From a checkpoint of a small model that predicts nearness at each pixel.
Model: 48-pixel images, encoder norm batchnorm, encoder depths [3, 3, 3, 3], decoder activation gelu, decoder widths [32, 64, 64, 64].
Rows from block 6 of the decoder, named by matrix and row number. Rows with one number belong to one channel. Each number is 128 + 24 x the weight over the matrix's rms, rounded and kept within 0 to 255. All counts start at 0.
# convs0: first 3x3 conv (decoder.decb.1.1.convs.0.weight, 64x64x3x3), inputs 0-12, a 3x3 kernel for each
# convs1: second 3x3 conv (decoder.decb.1.1.convs.1.weight, 64x64x3x3, transposed), outputs 0-12, a 3x3 kernel for each
convs0.19 [157 157 124 148 168  93 130 109 106  73 116 120  99  89 123 145 126 145 106 121 103 122 153 124 157 133 152 145 141 115 134 140 115 143 143 130 172 154 143 155 138 116 131 123 100 131 132 110 102 140 102 104 176 135 120  89 148 124 127 123 143 121 103 173 135 171 169  98 159 153  83 135  80 113 116 126 121 130 119 160 128 177 144 167 137 127 132 135 129 101 144  90 136 148 143 139 151 148 112  56  78 111 118 101 139 135 160 151 133 158 145 128  94 132  90 141  75]
convs1.19 [128 159 139 122 102 126 138 122 132 141 116 135 118 113 120 128 116 149 142 147 168 145 123 124 160 113 132 114 118 126 115 125 134 122 125 141 137 131  97 104 151 124 121 109 103 117 136 119 115 119 139 107 111 116 110 141 122 116  97 105 119 129 128 112 156 122 107 163  97 118 136 121 129  85 131 145 108 143 102 107 140 143 133 132  92 125 137 118 112 135 117 139 128 111 140 113 148 157 152 149 140 142 137 127 155 112 145 171  74  85 105 117 152 150 111 117 151]
convs0.20 [134 141 134 139  82 114 152  89 130 109 109 137 101 133 117 128 159 117 114 151 172 140 143 158 147 166 197 100 120  99 130  92 100  89 159 162 119 125 121 167 127  94 138 123 144 131 149 132 122 131 125  99 124 166 100  94 109 119 101 137 137 118 146 112  69 127 120 107 111 105 111 132  86 113 125 126 128 142 126 103 135 106  92 155 145 101 180 142 111 119  77 104 134  96 164 129 150 165 184 110 109 108 110 116 129  98 118 160  98  93 117 118 100 114 126 149 130]
convs1.20 [129 122 119 130 123 109 145 164 126  82 133 119 144 172 118 131 186 155 131 109 153  77 129 142  86 102 141 135 151 125  93 100 117 118 112 145 147 144 114 138 168 102  87 110  89 123 111 146 124 104 109 134 126 110 144  95 138 124 112  71 119 152  97 110 112 113 113  84  77 178 127 142  86 119  87 133 136  93 159 131 123 130 158  86 158 166 148 128  92  86 145 114 111 159 115 125  90 120 144 127  90 119 127 156 105 167 149 129 148 110 125 133 119  99 152 107 173]
convs0.21 [141  99  90 147 136 111 151 141 156 101  81 111 157 142  77 159 184 116 155 105 119 144 136  79 140 100  62 132 180 188 100 178 154 105 150 126 132 128 137 100 147 128 138 108 111 151 143 121 147 121  95 143 111 115 133  98 122 119 127 137 113 100 115  98  86  64 143 168 143 108 114 100 171 139 116 104 144 129 120 117 138 106 116 116 133 118 169 143 126 138 119 129 159 115 126 127 120 120 118 153 106 107 129 114 104 126 110 125 131 138 127 116 174 164  76 118  95]
convs1.21 [117 106 110 114 110 100  91  98  92 125 125 116 122 146 135 118 139 140 142 135 159 201  97 132 110 128 112 104 127 148 146 113 130 138 135  87  89 172 112 140 150 124 181 136 145 130 140 121 131 132 119 175 196 145 133  77 103  81 109 110 100 126 150 153 110 145 132 137  95 143 114 122 137 158 155 120 150 102 101 115  76 131 132 125 105 112 147 137  98 149 115 132 113 143 140 123 113 129 110 112 150 129 124 135 104 120 147 134 152 112 116 125  86 124 133 109 116]
convs0.22 [159 155  99 145 153 124 102 129 115 138  93 141 157 118 140 182 141 118 154  89 114 126 103  89 130 119 113  90  84  93 113  99 103 119 158  84 123 107 124 185 148 124 156 139 101  95  97  80 112 109 112 116  88 115  93 117 132 136 145 143 133 160 151  93 147  68  93 148  87 113 130 119 177 104 127 111 115 118 130 122 119  59  82  72 150 160 111 129 126 110 123 151 173 124 101 116 159 132 166 119 139 114 151 103 111 133  97 115 164 139 154 166 140 109 151 142 119]
convs1.22 [142 142 153 131 149 158 141 148 176 127 158 149 112 140  94 111 133 141 133 108 111 139 101 146 110 104 105 107 142 113 128  94 132 160 161 143 122 116  89 127  62  70 104 130 157 120 109 106 122 128 122 130 140 120 100  85 163 131 102 159 139 121 180 155 127 163 146 135 153 132 110 120 118 167 113 128 141 106 121 127  86  98  82 117 109 159 177 165 146 128  60 117  99  89 165 112 120 135 142 128 120 134 133 105 128 130 134 156 151 111 122 120 118 131 126 155 140]
convs0.23 [114 134 146 125 129 129 109 150 130 107  84 135 104 126  91  76  98 123 104 110 100 134 125 121 153 137 137 122 110 137  82 112 148 113 124 126 158 129 111 155 156 136 160 160 168 150 119  95 128 107 144 150 137 163 145 122 128 110 143  89 101 130 104 145 180 143 153 175 155 136 107  93 145 141 150 120 103 133 182 140 136 141 161 155 133 122 164 102 136 162 107 170 182 116 126 178  97 117 126 138 133 120 147 135 131  92 159 116 135 161  91 116 132 146 110  91 111]
convs1.23 [107 111 100 135 124 139  91 144 140 126 151 120 147 158 129 120 177 131 127 144 131 132  88 108 144 138 156 139 114 148 130 138 111 100 119 142 122 136 119 121 176 186 120 127 132 153 141 130 112 107  87 137 159 142 143 145 155 119 106 154 115 151 130 168 125 127 142 163 140 133 139 128 153 141 112 106 163 212 135 169 147 128 128 162 124 150 126 146 113 104 146 180 170  72  94 143  98 134 130 146 130 152 135 151 161 134 124 142 114 101 147 144  97 113 150 119 135]
convs0.24 [109 104 127 118 156 156 105 135 151 140 143 143 159 181 137 114 101 137  88 134 129  72 129 138 124 123 148 137 155 135 132 185 131 142 162 117 133 104 143 105  90 137 124 124 125 147 113 134 112 138 137 124 128 148 150 136 130 162 159 176 110 120 121 167 136  79 150 126  91 137 148 125 125 112 126 131 120 109 177 153 111 158 123  82 158 155  89 145 120 144 110 138 114 143 149 169 133 120 135 121 145 111 119 147 129  93  97  97 128 107 137 125 115 110 106  75  81]
convs1.24 [124 118 131 132  87 152  97 152 146 161 131 117 132 109  48 124 139 108 155 123 137 184  70 151 170  86 159 126 118 146 143 159 140 154 157  85 146 105 127 115 162 158 162 137 143 151 160 135 142 125 148 123 168 133 103 150 110 119 124 132 112  87 114 145 158 121 133 150 143 159 158 153 127 107 110 134 155 142 155 196 158  92 105 156 129 119 104 142 100 104 164 133 136 136 119 122 155 139 151 121  92 150 134  98 142  96 169 139  92 142 132  98 108 129 137 136  94]
convs0.25 [111 131 124 123 152 131 140 146 118 110 126 113 148 161 105 170 156 124  97 123 145  83 138 139  93 133 121 127 121 138 121  91 108 123  96 122 105 139 170 133 153 152 157 159 152  92 126  95 107 136 115 116 128 111 142 102 146 136 148 148 129 122 133 125 105 136 129 152 117 135 175 103 171 138 118 158 120 104  94 127 125 155 138 136 136 165 124 121 149 123 145 110 104 131 154 139 121 120 109 142 162 127 136 150 142 154 125 112 157 148 167 151 164 142 165 117 110]
convs1.25 [166 122 128 119 111 152 149 108 135 124 112 108 174 106  93 115 109 104 106 133 176 110 147 146 105 148  95 131 191 123 169 141 145 157  95  97 116 114  99 150 151  97 114 111 106 104 136 141  79 153 149 123 112 101 143  84  85  95  84  94 124 165  97 116 137 113 108 119  63 144 160 128 119 156 133 117 120 107 149 125 136 168 152 121 124 115  89  96  83 155 118 118 143 133 135 150 153 137 140 131 149 146 147 156 140 168 170 133 147 111 133 130 117 170 117 115 117]
convs0.26 [137 117 145 101  90  94  89 106 122 127 143 185 121 101 179  92 126 176 110  98 150  93 135 158 123 119 157 110 117 127 102 137 132 117 169 164 120 129 110 127 124 109 119 101 114 122 128 109 127 116 130 130 133 142  88 144 148  69 155 190 114 141 159 131 160 115 178 161 118 102 151 101 143  98 119 104 136 145 126 127 169 117 130 132 150 124 129 134 122 108 121  94 150 138 152 159 115 159 102 164 120 164 191  97 115 110 118 139  93 151 183 138 153 165 134 142 143]
convs1.26 [116 133 110 145 165 116 135 137 152 102 165 119 128 107  97 100 103 125 155 172  98 126 153 112  86 138 100 119 142 126 107  90 132 116 148 157 155 133 133 140  97 136 150 155 161 146 153 134 156 162 156 177 141 148 138 110 138 117 154  94  96 128  97 127 117 114 104 120 108 157 124 120 121 128 136 131 165 150 146 117 152 150  87 121 136 149 123 100 126 141 129 144 124 135 126 152 161 153 106 131 137 150 164 119 111 125 103 126  94  85 125 112 131 143 116 150 143]
convs0.27 [109 131 119 162 140 143 147 122 110  87 103 115 107 148 101 130 126 155 120 131 116 120 181 115 111 101  89 174 122 136 184  97 122 116 164 124 166 175 151 148 154 124 103 127 101 110 133 104 104 128 139 121 112 104 126 156 106 107 128 111 123 117 126 153 119 142 124 137 144 119 132 112 155 129 119 100  91 126 109  88 132 118 137 143 147 162 105 113 131  94  97 110 126 125 120 108 134 148 104 119 138 128 133 136 129 145 168 150  87 122 116 138 142 123 154 131 115]
convs1.27 [111 154 128 101 137 107 111 125 103 121 109 135 129 100 141 165 174 125 146 172 160 177 135 105 174 116 125  86  98 123 123 166 107 121 120 136 123 132 120  90 100  94 118 109  74  87 124  97 110 134 130 102 106 133 147 124 158 168 116 156 139 108 147 118 125 149 136 129 136 153 164 128 139 132 140 109 133 154 142 118 151 151 130 163 177  94 157 114 164 174 164 130 150 106 138 131 117 147 124 132 126 137 137 106 120 133 112 141 115 100 125 144 119 135 136 128 132]
convs0.28 [143 158 139 133 142 125 118 110 115 150 144 138 151 133 162 120 133 141  93 112  75 113 111 104 139 110 123  92 113 154 120 115 144 133 154 114 143 162 161 144 150 140 131 167 121 139 139 158 116 159 128 147 131 122  92 144 180 103 112 168  92  95 106 122 126  79 130  79 106 110 128 124 138 102  99 120  88 135 147 119 127  97 126  92 135 114 146 158 121 124 107 106 147 101 105 147  74 120 136 129 154 144 150 177 139 104 142 144 130 187 133 133 177 157  98 136 137]
convs1.28 [146 146 115 131  97 132 109  78 169 125 101 142 137 101 123 147 143 100 121 142 134 136 137 131 112 110 168 129 107 126 102 130  76 124 115 104 168 128 141 136 126 118  88 129 114 109 145 156 110  87 152 123 116 144 117 131 144 159 139 151  92 140 148 143 138 145 146 131 111 144 124 117 133 106 135 136 148 136 157 119  98 141 127 156  92 148 171 163  92 138 121 144 163  77 137 130  65 149 131 137  98 148 117 170 146 125 187 179 117 112 122 114  91 114 155 137 136]
convs0.29 [135 154 139 120 162 173 148 142 162  95 119  93  74  81 106  97 114 127 168 125  82 157 132  93 135 181 161 148 126 117 145  92  84 116 108  70 110 127 142 113 152 148 107 135 124  99 146 147 104 147 133 112 133 128 133 116 146 105 110 112 148 103 120 102 124 139  63  92  93 134 139 128 106 111 114 129 148 121 131 124 126  96  94 124 103  77 111  81  83  73 125 113 125 101 113 118 100 100 123 123 116 177 122 108 166 136 132 132  92 122 136  83 103 121  91  95  77]
convs1.29 [108  69 122 130  97 105 145 160 118 132 151 134 189 153 123 167  87  76 162 177  89 102 145 104 119 149 109 138 110 122 119 107 135 138  87 141 168 180 131 104  84  90 101 139 123 104 138 149 105 103 121 128  93 111 165 109 137 121 156 114  98 115 116 175 114 178 147 150 124  93 138 126 102  91 174 186 130 155 159 162 158 128 161 125 106  95 148  82 109 180 164 135 139 126 147 230  99 101 173 129 150 146 137  98 108  64  59  71 127 126  95  76 140 120 132  85 113]
convs0.30 [101 116 138 135 120 153  95 127 111 144  90  75 146 119  82 146 163  91 119 122  96 115 136 109 149  71 111 125 120 121 140 121  79  80  98 103 122 128 109 111 123 136 121 109 153 126 105 136 138 119 122 115  82 106 115 135  99 140 115 103 128 135  98 106 185 128 102 137 166 155 127 134 125 145 118 127 140 150 173 101 115 104 162 152  81 128 104  53 115 129 137 125 117 136 147 129 106 141 136 135 144  86 159 177  87 145 138 103 133 166 183 142 129 189 144 119 111]
convs1.30 [130 125 135 152 124  80 159 151 105  85 156 154 129 178 137  84 151 123 151 135 122 169 150 115 157 136 134 157 130 172 156 172 143 121 147 121 105 153 115 133 142 158 123 109 148 112 111 126  91 118 114 120 123 111 107 146 143 142 142 125 123 174 112 156 138 110 154 124 118 128 140 157 103 137  99  95 120  98 122 129 103 137 181 127 157 108 111 177 151 134  79 130 134  82 130 144 115 151 136 152 116 132 133 149 143 116 140 123 116 117 141 114 127 142 122 136 171]
convs0.31 [119 108 159 135 105 157  98 154 195 106  94 115 136  86 107 141 130  89 149 115 161 102  83 151 163 116 136 123 114 137  70 131 129  95 119 123 131 118 110 172 134 111 126 142 128 129 108 145 110  98 116 116  94 128 113  76 120 107  85  91 106 123  83  80 122  96 121 174 142 131 154 104 148 121 118 125 129  92  94  91 107  88 128  97 129 149 124 128 119 134 118 145 141 125 159 142 124 135 134 137 139 105 111 115  88 111 109 122 193 154 123 149 194 104 128 122 118]
convs1.31 [135 104 107  96 166 122 134 129 140 159 165 142 165 177 138 110 139 157 140 134 108 111 157 138 106 125 126 149 156 112 116 118  99 112  87 111 111 117  97 140 127 141 153 163 161 149 151 104 113 147 148 139 129 112 148 131 128 145 183 116 135 148  98 161 168 146 144 122  97 143 169 136 111 137 146 114 118 138 136 121 154 146 146 161 116 165 119 148 143 166 101 155 143  75 118 105 160 107 114  98 122 166 120 109 141 132 172 145 159 108 159 140 128 138 121  90 126]
convs0.32 [183 124 139 138 126 105 141 118 124  97 121 139 154 128 116 150 119 121 115 144 107 127 148  88 132 110 121 121  96 102 103 109  95 109 112 140 125 138 118 104 130 109 118 121 141 130 146 103 143 106 118 100 130 107 105 145 112 118 141 138 154 149 118 168 169 136 182 168 143 113 131  81 106 104 105  87 124  88 152 136 147 118 149 129 133 123 135 150 142 152 151 157 127 163 111 112 147 138 132 164 158 141 132 132 129 112 123 167 154 115 169 145 150 136 168 103 158]
convs1.32 [147 139 103 136 159 127 107 109 136 135 121 162 119 133 130 127 115 129 113 124  94 172 153  61 136 112 105 104 166 143 133 156 140 127 149 180 114 132 108 144 154 126 143 111 106 154 123 117 131 120 153 140 143 136 157 151 137 124 135 133 121 121 132 107 110 159  98 144 151 137 127 136 149 110 155  89 135 174 135 138 147 146 101 118 118 120 135 165 122 145 105 155 143 129 113 105 130 140 139 145 109 112 134 106 123 134 101 128  91  98  95 125 156 119 117 158 154]
convs0.33 [115 115 131 130  87 111 150 138  69 122 122  95 120 146 134  95 125 101  87 145  91 100 137 127  78 137 107 130 137 122 100 147 100 131 185 178 144 129 129 135 131 123 134 114 152 129 110 150 126 125 142 135 103 109  86  98 117  95 105 122 103 125 118 109  72 132 105 153 134 116 122 102 106 102  93 142 115 124 122 138 127 138 132 114 115 121  97 113 109 114 141 138 116 156 179 103 155 115 132 129  92 126 129 130 148 133 118 107 138 116 132 143 103 135 117 139  96]
convs1.33 [140 106 118 171 112  89 154 169 131  69 165 147 123 131 100 128 178 135 127 160 109 127 142 150 118 133 150 120 125 125 143  98 102 112 115 127 112 137 152  89 133 146  76 130 149 130 109  76  88  94 117  93 142  96 136 135 180 141 121 132  93 147 109 173 132 124 144 104 153 149 134 149 116 125  99 109 133 118 103 103 146 132 135 133  97 180 110 120 163 127 147 128 146 149  95 127 164 125 152 144 152 142 109 113 136 132 148 117 108  69 100 101  93  86 107 131 140]
convs0.34 [151 112  79 148 118 123 160 147 110 163 148  71  72  99 140  84 113 100 157 121 143 147 126 129 143 153 116 137 153 126  95 161 129  95 124 138 166 134 128 137 115 111 136 111  86 120 141 134 138  95  72 143 131  84 121 138 111 108 113 135 134 117 116 143  56 113 135 137 120 120 116 117 131 123 155 178 134 130 152 151 117 113 131 113  73 118 145 119 118 128 156 140 105 116 130 125 134 129 135 164 104 124  95 103 145 157 108 114  90  95  97  92 123 133 149 152 162]
convs1.34 [122 129  79 130 182 153 119 128 106 132 142 157 134 124 129 119 168 143 150  63 134 140  95 125 139 144 111 148  99 137 140 168 169 140 169 143 158  85 106 199  96 150 182 111 114 117  78  71  91 123  88 111 120 124 133 122 151 146 124 141 147  80  97 134 138 136 128 140 144 156 136 138 112 140 130 113 107 131  92 125 129 157 177 134 163 146 169 176  59 138 120 176 175 121 144 134 107 126 111 131 119 154 115 142 123 161 148 116 137 118 165 142 107 143 196 136 139]
convs0.35 [107 142 163 120 104 124  96 109  95 101 114 144 112 110 145 133 145 143 135 140 134 169 122 138 138 110 115 173 139  84 104 131 117 133 120 105 140 121 140 135 136 134 138 132 112 115 127 126 103 118 111 119 129 102 119 121 138 174 160 138 122 131 167  89  89 137 124  96 115 131 166 114 125 113 142 122 129 146  97 128 114 126 114  96 113 120 170 151 170 162 136 131  98 162 136 140 155 157 164 138 120 111 158 159 149  97 123 120 134  76 116 152 159 155  97 120 138]
convs1.35 [129 137 159  87 119 117 125 134 132 121 132 117 101 123 141 128 151 151 137 124 119 130 117 123 132 103 130 164 145 138 122 145 135 133 106 104 169 157 136 156 156 158 111 119 146 116 132 129  86 133 119 151 132 140 137 133 146 125 138 134 168 130  84 151 124 118 136 137 107 132 145 113  71 125 118 107 129 127  86 150 125 118 128 134 157 177 124 132 117  93 131 125 126 110 106 119 135 105 100 141 137 139 119 106 121 128 130 109 117  97 152 115 122 119 140 137 121]
convs0.36 [135 171 157 145 154 111 140 104 144 138 149 146 142 129 129 134  80 114 122 162 139 130 133 149 137 144 115 160 186 117 135 152 128 131 132 110 146 123 141 134 141 122 137 149 133  90 116 121 111 125 120 134 141 107 141 152 160 116  91 116 122 135 120 140  92  87 120 123 121 144 119 102 116 113 137 138 159 122 144 133 119 127 141 102 133  93 113 122 100 120  99 118 113 113  92  94 122 128 118 131 144 163 152 147 119 131 178 113 151 123 124 144 100 110 109 124 131]
convs1.36 [107 171 163 140 150 130 105 119 128 140 164 120 122 109 188 144 138 136 122 139  75 157  73 113 124  96 128 113 105 100 134 154 135 117 149 133 147 189 141  76  79  98 113 138  72 103 108 107 115 134 134 133 132 116 107 135 140  97 153 139  89 104 145 101 134 138 133 115 127 132 127 105 147 125 143 106  84 182 151 114 124  86 156 140 126 139 136 113 125  91 116 113 135  97 136 110 125 125 138 127  74 127 134  73 146  92 168 103 140 116 103 135 161 142 116 152 156]
convs0.37 [112  88  98 146 134 141 144 144 181 147 135 132 134 108 151 108 155 149 144 105 149 168 119 110 150  88  81 166 127 158 172 129 148 125 181 149 132 122  84  84 110  87 107  91 142 158 170 154 128 135 150 117 127 128 134 150  93 164 150 118 131 106 108 106 108  98 110 114 100 129 103 121  98 146 118 129 123 159 148 147 130 104  99 110 134 116 137 113 126  98  78 154 104  98 124 110  94 119  98 159 148 119 122 150 131 119 140 111 134 146 101 148 146 136 146 148 135]
convs1.37 [117 101 121 148 125 120 141 136 123 115 125 137 138 127 136 149 132 114 163 198 121 138 171 121 105 148 136 143 129 121 161 133 105 140 140 101 129 156 140 162 158 191 155 107 157 121 144 146  88 151 151 118 129 149 137 122 135 141 126 138 107 115 120 125 107 119 151 172 131 160 140 164 122 100 111 116 165 117 121 184 116 138 125 161  95 131 129 103 118 116 116 153 132 137 155 136 142 169 140 138 123 110 125 120 116 174 145 138 132 123 126 109 119 147 173 167 184]
convs0.38 [109  67 124 145 141 129 159 162 132  95 134 118 106 146 108 109 118 156 161 129 157 108 131 113 119 158 119 151 114 126 142 120 133 131  85  77 106 164 152 128 145 135 152 128 160 112  83 104 107  89 134 120 125 121 142 147 107 119 173 140 135 168 149 172 185 141 145 144  91 136 114 132  94 132 198  97  77 135 154 114 129 128 151 119 118 113 128 185 136 135 138  99 111 121 129 139 130 122 139 125 143 116 108 116  98 119 125  93 159  73  98 119 122 100 120 116 124]
convs1.38 [137 149 123 125 120 112  98  88 127 100  80 106 127 166 158 121 123  97 130 131 172 128 133 136 133 165 131 161 128 129 153 111 135 137 137 135 123 132 151  95 131 159 198 149 191 149 132 152 122 115 109 181 110 130 124  90 123  85 110 140 121 124 110 118 137  99 166 143  94 163 145 121 112 140 135 125 127 125 139 173 165 128 163 150 181 179 172 162 146 153 142 136 141 130 114 158 143 144 107 135 105 112 174 165 146 133 162 145 127 137  99  76 130 150 120 116  97]
convs0.39 [114 144 134 116 124 124 108 139 142 101 156 111  99 113 134 130 132 172 117 125 156  98 104 133 114 118 114 125 142  92 175 115  97 142  81 131 145 139 121 126 113 130 168 104 156 140 130 119 129 166 129 132 168 141 157  99  64 107 148 120  90  68 140  60  99 102  89 190 127  88 174 123 131 117 152 118 114  90 140 118 114 153 160 152 137 174 129 136 136 123 124 123 108 129 125 127 144 119 105 158 111 135 117 101 134 115 115 132  71 107 128 126 131 115 106 158  93]
convs1.39 [138 134 169 144 142 161  99  97 123 120 122 137 146 135 146 123 112 154 118  81  99 128  90 104 115 124 127 173 148 139 162 149 156 143 151 181  83 116  83 138 151 109  95 147 111  97 143 137 105 116 160 130 141 156 156 152 145 122  95 165 115 106 156 108 142 147 118 150 129  98 168 121 141 102 148 154  87 131 140 122 115 107 120 142 141 148 162 112 141 167 160 134 145 148 158 106 150 144 115 128 147 148 109 158 131 112 153 151 142 147 116 140 160 101 135 145 118]
convs0.40 [140 161 158 113 100 133 122 107 133 100 111 121 118  57 123 127 105 123 166 144 150 166 155 178 155 191 148 103 115 105  97  81 108  98  96  93 109  87  79 109 153  97 120 151 117 161 145 135 210 134 123 110 183 137  96  98 162 118  87  99 119  89 123 102 102 114 118 149 145 146 132 139 122 111 116 118 112 130 134 118 104 152 109 129 110 101 133 141 130 142 141 131 175 135 126 139 142 139 147 153 132 135 153 138 110  96 136 132 109 143 120 123 159 143 102 129 106]
convs1.40 [120 157 127 141 173 140 158 111 122 119 138 127 122 177 104 107 139 129 126  88 143  78  86 135 102 138 127 178 146 143 154 175 140 121 106  99 139 145 124 135 156 140 147 180 128 168 138 124 132 147 161 146 132 107 144 181 117 156 163 153 115 128 146  77 135 120  90  98 145 102 141 110 131 120 116 125 143 116 163 160 135  69  95 121 124 141 125  98 154 113 127 137 153 118 111 111 121 115 121 124 119 125 114 108 130  91 126 121 120 156 115 146 127  97 121 110 104]
convs0.41 [104 103  81 124 130 117 143 135 129 163 139 118 141 138 158 107 144 149  70  65 145  78 141 147 147 174 153 144 108 130 133 116 174  98  91 139 115 122 145 117 115 116 134 129 139 124  87 121 119 138 133 139 140 132 114 110  91  98 121  88 116 109 114 121 127 146 142 120 161 134 143 109 119 104 125 134 123 133 109 133 106 126 150 131 127 118 123 145 107 125 133 121 114 129 128 140 121 119 106 105 122 107 113 125 183 143 153 193 160 146 117 172 180 145 171 153 114]
convs1.41 [122 118 100 128 115 115 143  93 110 106 138 125 116 123 151 116 112 146 141 114 136 106  71 122 110  93 103 128 134 131 129 121 134 136  92 106 141 136 106 123 148 173 105 127 122 151 161 164 103 129 119  87 136 126 133 123 111 142 151 146 123 108 156 144 121 125 142 108 109 169  88 137 134 174 162 145 165 143 166 167 156 136 148 136 140 123 108 133 122 118 101 113 102  87 152 155 105 163 157 140 172 145 120 142 145  72 143 160 119 110 147 136 105 172 109 120 150]
convs0.42 [ 78  80 175 122 132 146 160 144 142 144 166 123 154 180  97 149 103  89 112 109 152 124 128 140 133 106 116 150 175 126 168 143 148 191 168 177 150 139 153 133 143 140 137 111 171 120 104 144 128 104 140 154 124 134 128 100 120 155 101 128 114 121 118  93 111 117  96 103 127  88  50  82 141 104 135 139 125 127 109  84 123 162 161 156 153 169 151 139 123 123 157 135 127 124 160 123 137 106 125 155 133 155 139 135 121 121 100 120  87 102 110 133 168 196 156 199 165]
convs1.42 [121 115 153 131 107 142 144 164 155 142 139 144 119 113 125 111 148 143  98  99 125 104 137 132 101 126 165 104 114 135  83 134  92 104 122 164 109 131 131 105 136 117 136 179 148 125 112 111 115  99 135 155 131 169 108  91  98  90 145 131  94 136 129 136 118 140 119 140 161 144 158 151 146 116 120 140 116 100 146 100  87 120 133 132 108 119 108 103 120  82  97 136 104 150 146 152 142 129 112 155 129 110 146 115 109 162 131 126 121  81  96 102  82 102 129 167 151]
convs0.43 [ 99  90 110 133 120  74 162 134 110 163 152 161 165 153 129 114 145 164 155 180 151 134 142 154  63  86 152 114 121 154 133 100 112 179 127 147 132 128 112 120 141 134 113 132 110 167 139 138 144 145 134 127 136 130 108 125 156 129 131 118 102  96 128 130 123 127  98 129 152  71 119 127 144 152 143 147 177 147 134 141 142 189 150 138 142 135 120 122  89 120  99 112 136  98 137 140  86 111 154 106 143 134 125  86 133  56  85 124 125 109  82 138  95  73 111 101 122]
convs1.43 [127 136 135 144 132 135 102  96 104 127  94 148 151 113 113 139 152  85 101 107 122 113 134 145 135 130 140 133 141 128 120 134 141  94 122 190 102 138 168 106 135 173 146 125 165  82 156 122 111 171 144 105 135 126 118 128 166 142 118 115 148 136 145 175 136 116 147  89 174 148 133 150 131 153 161 135 130 115  96 103 123 100  95 108 155 127 104 132 114  91 116 142 143  89 112 134 103 128 132 103 152 128 100 113 125 148 159 142 131 125 126 113  91 118 178 174 170]
convs0.44 [128 112 140 138 118 139 128 122 139 105 129 136 108 130 132 101  88 134 133 178 167 143 119  94 111 130 131 112 109  81  78 122 130  83 152 163 134 106 123  95 125 158 107 116 106 129 139 136 117  89 123 142 171 174 115  70  82 142 128 113 123 120 148  75  78  99 100 110 130 122 185 131 146 145 140 143 151 141 119 136 144  93 102 167 122 145 152 139 153 152 130 127 133 107 111 131 111 142 133 127 115 113 144  85 122  93 115 175 114 101 118 137 125 152 111 131 103]
convs1.44 [ 86 112 130 117 108 147 149 189  99 150 106 152  82 200 170 146 126 123 144 109 111 142  70 121 121 115 188 124 106 125 153 104 100 150 117 114 149  85 127 139 121 166 161 152 141 139  97  99 132 196 151 132 108 144 107 114 130 158 136 123 117 159  51 182 123 118 126 110 119 107 138 111 123 103 108  70 120 115 144 123  85 175 170 124  77  74  66  94  75 140  97 102  99 106 179 155 123 115 157 153 141 166 106 164 148  80 126 141 125 126 116  99  97 111 124 143  83]
convs0.45 [115  79 121 110 137 117 110 156 147 110  63 126 126  80 118 121 104 157  97 156 118 109 166 157 131 167 167 132 141 137 134 110 123 163 178 128 144 147 129 129 122  68 115 115  69 131 112 116 115 111 102 126 128 146  90 141 108  93 127 115 102 129  94 177 156 105 176 121 117 104 119 152 136 145 141 143 129 152 103 128 140 148 100  98 135 104  98 155 115  98 144 130 156 166 144 146 147 173 152  85 125 122  84 112 143  89  86 136 109  92  89 106  98 116 114 126 143]
convs1.45 [137 142 144 140 134 129 119 131 117 118 120 157 113 109 113  74  83  77 135  98 121 138 149 134 140 156 137 136 129 105 122 147 113 107 129 129 111  90 118 126 129 155 111 125 150 121 150 121 117 121 125 102 121 147 153 123 151 158 158 154 143 145 164 156 149 162 152 151 150 165 150 154 115 107 101  97  90 127 100 106 109 158 153 104 147 115 106 154 152 115 103 104  75 144 143  91 116 119 103 133 150 133 157 126 127 101  98 145  73  97 130 114 123 122 136 159 123]
convs0.46 [123 135 127 147 133 176 127 166 157  95 103 132 137 101 117 156 143 133 110 128 126 150 141 180 144 166 148 114 121 110 148 113  70 135 122 107 144 162 117 142 156 122  74 139 121 108 111 102 134 124 123 109 125 142 149 152 142 143 111 109 173 120 123  64  72 101 111 136  83 136 140 125 128  73  83 110 117  90 113 129 109 156  84 139 125  67 108 129  86 136  79  93 112 101 103  52 119 140  68 125 122  76  79  99  93  93 130  71 113 131 136 145 126 107 126 137 139]
convs1.46 [119 122  91 118 187 112 122 176 139 119 102 127 143 111 125 103 111 148 130 171 113 148 142  96 139 136  89 101 131 105 140 154 124 138 150 152 104 131 173 104  99 114 152 136 153  99 105 169 127 132 170  87 108 153 115 130 133 159 171 146 157 174 155 105 129 128 124 129  96 141 143 107 121  83 131  97 105 140 130 113 133 145 167 173 159 194 169 120 185 159  91  87 168 152 140 143 149 126 139 108 171 134 120  93 136 145 152 129 131 134  95 167 168  91 161 130 107]
convs0.47 [122 110 126 162 116 135 140 113 130 103 117 119 107 100 146  87 107 138 113 141 143  98 124 129 117 145 128 122  86 100 129 111 102  80  88 127 150 139 105 119 138  91 153 132 140 140 151 142 116 143 139 119 141 142 128  93 149 128 106 122 126 160 101  79 133 149  98 153  70 116 158 122 166 127 135 119 157 130 125 113 109 115 115 137 124 142 145 141 141 150 108 134 136 132 122 148 137 101 116 116 114 113 106 134 165  93 123 159 129 122 115 105 157 131 130 131 142]
convs1.47 [121 118 116 157 139 133 140 183 134 128 154 102 128 149 122 138 137 151 119 158 101 149 148  97 131 104 110 116 115 171 125 160 136  97 153 142 147 111 178 100 118 160 128 152 106 140  97 150 134 100 154 156 118 136 156 142 131 168 152 136 130 156 111 101 125 123 118 112 123 116 102 125 120 116 135 103 102 127 132 134 129 130 148 118 109 159 133 129 152 125 125 156 114 121 155 113 119 126 135 108  97 131 138 123 144 122 148 138 122 149 125 119 161 134  96 129 100]